python train.py --fused_qkv=true --moe_every=2 --orthogonalizer="newton_schulz_5"
Rows from block 5 of a small CTC audio transcriber, named by matrix and row number. Rows with one number within an expert belong to one neuron, the router's apart. Each number is 128 + 24 x the weight over its row's rms, rounded and kept within 0 to 255. All counts start at 0.
After each expert's rows are labels from the 100 clips, of 14976, where the router gives the expert most weight on average: "strongest on" is what is common among them. Only what is clearly more common there than usual is listed. The data: strings of digits, spoken by a formant synthesiser in many voices. In brackets: how many of the 100.
# router: router (model.blocks.5.mlp.router.weight, 64x256, trained with AdamW), inputs 0-85
# up: expert up (model.blocks.5.mlp.up, 64x64x256), inputs 0-85
# down: expert down (model.blocks.5.mlp.down, 64x256x64, transposed), outputs 0-85

# expert 19
router.19 [ 92  95 125 107 101 147 119 142 157 105 167 121 137  67 132  95 112  94 138 154 118 110 108 153 149 115 151 109 102 146 144 107 159 118 132 156  62 136 124 109 120 155 135 103 106 182 147  95 125 140 148 142 146  85 138 131 142  95 147  94  94 159 124 123 131 123 101 132 140 142 114 114 109 108 101 108  76 156 148 127 141 127 131 156 125 122]
up.0 [138 136 138 153 112 147 117  68 135  92 144 103  93 121 103 179  97 135 150  90 134 147 109  97 148 130  93 149 159 134  67 108 124 126 131 124 158 160 108 118 129  91 172 121 120 116 121 107 123 104 161 193 153 151 104 139 111 150 108 186 135 126 146 110  89 147  79 123 113 167 159 117 105 143 119 108  72 132 111 178 154 172 162 119 159 111]
down.0 [149 190  98 122 146 106 174 109 152  80 160 115 101 102 155 144 164 100 165 100 117  94  89 114 143 165 134 152 167 153 100 149 163 101 140 138 131 139 154 116 153 138 108 144 137  93 133 150 113 112 110 168  80 112  64 129 143 120 125 136 134 123 132 124 139 164 112 139 145 126  91 122 112 130 134 111 154 100 139  91  86 132 112 159 141 109]
strongest on: number of digits: 1 (98); "one" (70); first digit: one (70); last digit: one (69)

# expert 61
router.61 [130 101 119 135 132 141 158 114 124  77 158 147 135  96 145 100 129 120 168 147 166 109 132 127 151 119 102 111 122 102 182 128 147 114 146 164  93 142 107 130 127 134 139 101 150 156 114  93 104 110 147 145 151  99 156 123 146 115 131 108 125 164 111 133 119 168 113 143 139 132 132  93  97 104  97 109 124 166 116 175 143 145 140 141 134 127]
up.9 [130  95 139  97 136 132 150 169 121  85 126 162 119 131 134  83 135 145 142 168 104 132 125 127 117 132 110 129 106 101 117 150 116 134  98 132 110 125 133 169 135 121  87 104 117 141 146  90 101  93 109 140 136 115 130 122  97 125 159  83 109 151 155 178 103 141 127 154 120 134 108 155 108 124 120 124 124 140 151 153 154 137 146 168 119 104]
down.9 [161 171 120 155 144 112 105 168 133 143  93 136 134 155  87 170 130 134 102 138 137 172 127 130  95 179 113 120 136 137 114  89 123 100 180 129 176 129 143 191  96 154 128 118 143 155 124 141 139 121 137 145 100 153 148 159  99 127 148 116 100  82 133 115 124  87  85 119 110 134 150 117 154 120 139 147 115 126 112 133  85 144 106 111 151 142]
strongest on: "one" (56); voice: child-like voice (52); last digit: one (37); whispered (34)

# expert 32
router.32 [109 100 125 118  84 210 140 112 155 123 163 145 129  77 177 135 110  97 152 138 158  94  86 132 100 123 151 100  94 186 138 143 167  72 143 129 103 149 137 109 152 138 124 139 134 139 158 119 108 157 149 172 119 106 137 142 144 107 138 116 134 157 106 155 119 132 107 162 173 133 132 126 140 109 102 105 125 159 146 154 134  90 112 136 142  99]
up.0 [142 149 118 134  98 136 154 123 124 115 137 189 152  80 125 115 143 164 134  99 127 141 158 132 149 107 186 129 135 149 126 142 162 136  97 154 119 159 104 156 111 105 152  83 129 122 107 126 105  88 118 103 129  98 119 108 161 105 155 153 116 117  78 134 105 153 127 116  96 145 113 106  96 137 103 157 164 182 116 113 158 113 110 119 123 149]
down.0 [155 132 132 153  93 137 148 115 130 133 107 137 135 108 113 153 123  99 163 112  75 143 124 125 150 137 120 141  98 130 137 154 148 179 132 160 195 137 135 147 124 111 142 129 151  96 128 113 150 102 183 130 106 123 142 114 145 102  97 126 115 175 113 141  80 128  90 126 116  75 113 112  88 110 100 117  81 142 127 108 100 101 127 151 112 137]
strongest on: number of digits: 1 (91); "three" (88); first digit: three (87); last digit: three (85)

# expert 55
router.55 [111  89 102 130 121 157 110 109 153 142 112  99 173  89 141  96  93 104 137 151 193 133 155 157 121 107 138 129 102 118 140 128 145 107 130 144 109 120 117 133 156 129 141 142 109 170 149 110 120 166 141 123 132 130 162 134 141 102 130 125 131 167 140 170 104 109 112 123 151 137 113 134 112 124  81 132 123 163 151  74 150 137 129 164 149 151]
up.0 [ 99 146 140 118 161  98 127  88 131 168  94 176 134 104 142 150  88 123  90 115  84 168 111 153 138 122 163 146 126 139 101 133 126 128 125 151 165 122 126 163 123 107 170  99 115 108 160 153 138 171 102  89 105  61 140  94  94 135 110 183 122  87 172 112  73 132 111 176 109 147 164 128 100 144 123 130 122  77 137  72  99 114 153 124 133 145]
down.0 [146 155 123 134 153 127 112 166 153 146  88 152 127 120  79 127 120 128 127  94 154 133 109 134 161 175 126 110 147 102 160  99 115 135 139 130  98 146  78 144 117 191 127 139  79 147 138 123  66 142 183 132 120 117 118 156 122 109 111 111 106 129 155 112 105 139 105 113 128  84 120 130 125 144 115 119 131 120 137 162 105 132 116 101  93 152]
strongest on: rumble (77); number of digits: 1 (47); clipping (27); first digit: seven (26)

# expert 4
router.4 [109 106 126 131 117 153 142 145 154 115 118 105 107 124 141 104 132 101 180 146 123 159 140 117 136  94 124 105  99 146 165  89 126 113 129 147 122 120 134 120 160 134  89 123 105 158 168  85  91 107 127 156 126 129 185 134 157  90 181 141 115 149 119 186 102 124 121 129 145 128 123 107 166  99 129 103 147 169 149 115 153 140 127 132 123 108]
up.0 [140 127  90 143 171 169 156 120 114 102 140  96 138 127 144 133 125 123 113 160 136 120 135 159 135 172 159 109 127 120 100 146 157 145 134 143 151 107  76 151  72 124 148  88 145 166 127 101 130 125 119 112 126 116 106 101 129 122 126 165 120 147 126  88 141 149 128 124 113 120  74 147  89 143 147 122 123 120 117 131 111 148 122 138 136 160]
down.0 [159 132 141 104 105 126 132 124 120 149 127 172 110 108  95 123 156 116 120 134 143 115 125 121 142 146  90 132 164  98  81 121 126 134 133 102 152 119 161 113 119 126 122 150  93 118  79  78 130 133 119 145 108  95  65 131  98 164 121 164 137  99 137 124 150 146 159 171 164 120 139 106 135 127 138 121  98 105 138 173  98 120 163 128 156 123]
strongest on: number of digits: 1 (94); last digit: two (48); first digit: two (47)

# expert 42
router.42 [127  92 138 118  82 159 151 114 159 162 179 114 118  98 142 107 129 144 152 137 145 117 151 144 119 132 103 115 130 155 151 125 123 107 119 110 103 186 102 101 140 121 159 116 107 126 174 128  83 132 150 131 143  96 107  89 175  90 157 163  86 157 133 145 149 135 114 104 145 101 175 110  81 125 141 137 112 160 167 148 134  97 116  70 139 124]
up.0 [145  98 128 130 133 162 141 161 140  77 122 146 130 119 144 123 103 135 134 161 148  95 101 185 116 170  98 154 108 159 148  94 165 163 138 129 100 150 156 109 108 122 159 128 137 125  81 136 114 105 133 106 120 183 146  83 146 153 120 125 146 155 122 171 111 125 145  91 130 142 129 123 106 141 123 159  97 151 128 145 191 159 114 155 162 126]
down.0 [148 100 117 117  90  73 125 109 103 160 119 106 131 140  82 144 139 160 117 101 129  81 145 136 147 107 132 149  98 124 142 121 115 171 110  88 139 160 142 130  84 123 158 137  97 120 129 164 172 114  99 138 139 110 187 145 154 127 127  98 148 168 117 159 119  77 159 170 180 139  80 120 151 103 123 172 150 125 126 164 133 131 124 132 116 107]
strongest on: "four" (78); "five" (52); number of digits: 5 (51); last digit: four (41)

# expert 51
router.51 [128 111 119 110 155  98 132 159 146 105 145 143 132  58 136 175 138  93 129 143 155 142 171 107 121 110 135 101  90 139 119 101 172 113 114 153 118 131 164 129 118 151 113 149 101 145 146  85  97 177 155 139 152 112 138 108 133  96 153 104 148 173  93 142  86 143 139 167 121 125 109 145 180 118  94 148 105 140 126 132 137 118 134 142 162 112]
up.0 [143 152 143  70 127 158 132 116 154 106 121 151  90  88 119 109 113 149 139 113 124 145 122 112 153 118 124 158 131 139 136 166 120 145 131 138 154 101 190 137 191 124 101 128 139 128 152 146 151 146 140 154 189 134 138 111 116 156 109 172 104 170 126 143 119 110  71 159 151 117 135 177 137  98 141 121 124 109 141 119 133  93 128 124 139 110]
down.0 [127 109  97 182 122 138 104 133 120 138 120 145 142 135 157  97 149  86  82 100 112 109 152 160  90 118 127 150 110 140  70 111 111 137 101 178 169  87 134 141 111 160 151 105 150 157 123 102 128 106 138 102 111 148 137 202 141 129 151 120 149 101 144 142 126 130 164 129 174 127 104 100 158 135 125 121 122 134 113 102 193 113 107 125 136 156]
strongest on: pink noise (61); voice: child-like voice (61)

# expert 2
router.2 [129  73 121 126  73 169 132 106 141 146 158 125 130 116 159 121 120 132 139 108 173 130 125 169 147  99 144 147 144 157 151  99 152 115 127 124 118 122  86 104 169 158 170 120 101 112 128 119 158 120 151 126 132 107 136 158 111 102 140 103 103 122 222 139 114 145 138 120 111  99  78 109 175 106 131 141 131 142 136 129 124 106 128 119 127  97]
up.0 [ 75 121 126 112 131 162 126  93 127 117 189 132 164 113  87 132  93 139 144 192 152  96 127 138 194 161 127 129 127 108 183 186 120 175 128 131 137 163 105 131 138  90 118 114  72 164  80 134 112 148 154  86 130 169 143 132  83 138 132 119 103 163 110 136 127  90 148 135 120 112 144 170 121 137 126 101  79 139  89 169 134 132 143 119 118 126]
down.0 [137 138 149 181  93 127 158 139  90 119 164 106 132 145 101 114  82 135 116 104 171 127 130 159 140  74 144 117 154 112  88 200  96 130 114 107 124  94 166 143 130 133 154 116 108 116 124 156 129 131 103 146 123 160 146 142 108 150  73 136 157 130 162  93  90 106 176 165 147 131 141 156 100  98 141 118 124 138 123 153 144  97 106 119 102 155]
strongest on: number of digits: 1 (78); last digit: zero (44); first digit: three (35); first digit: zero (32)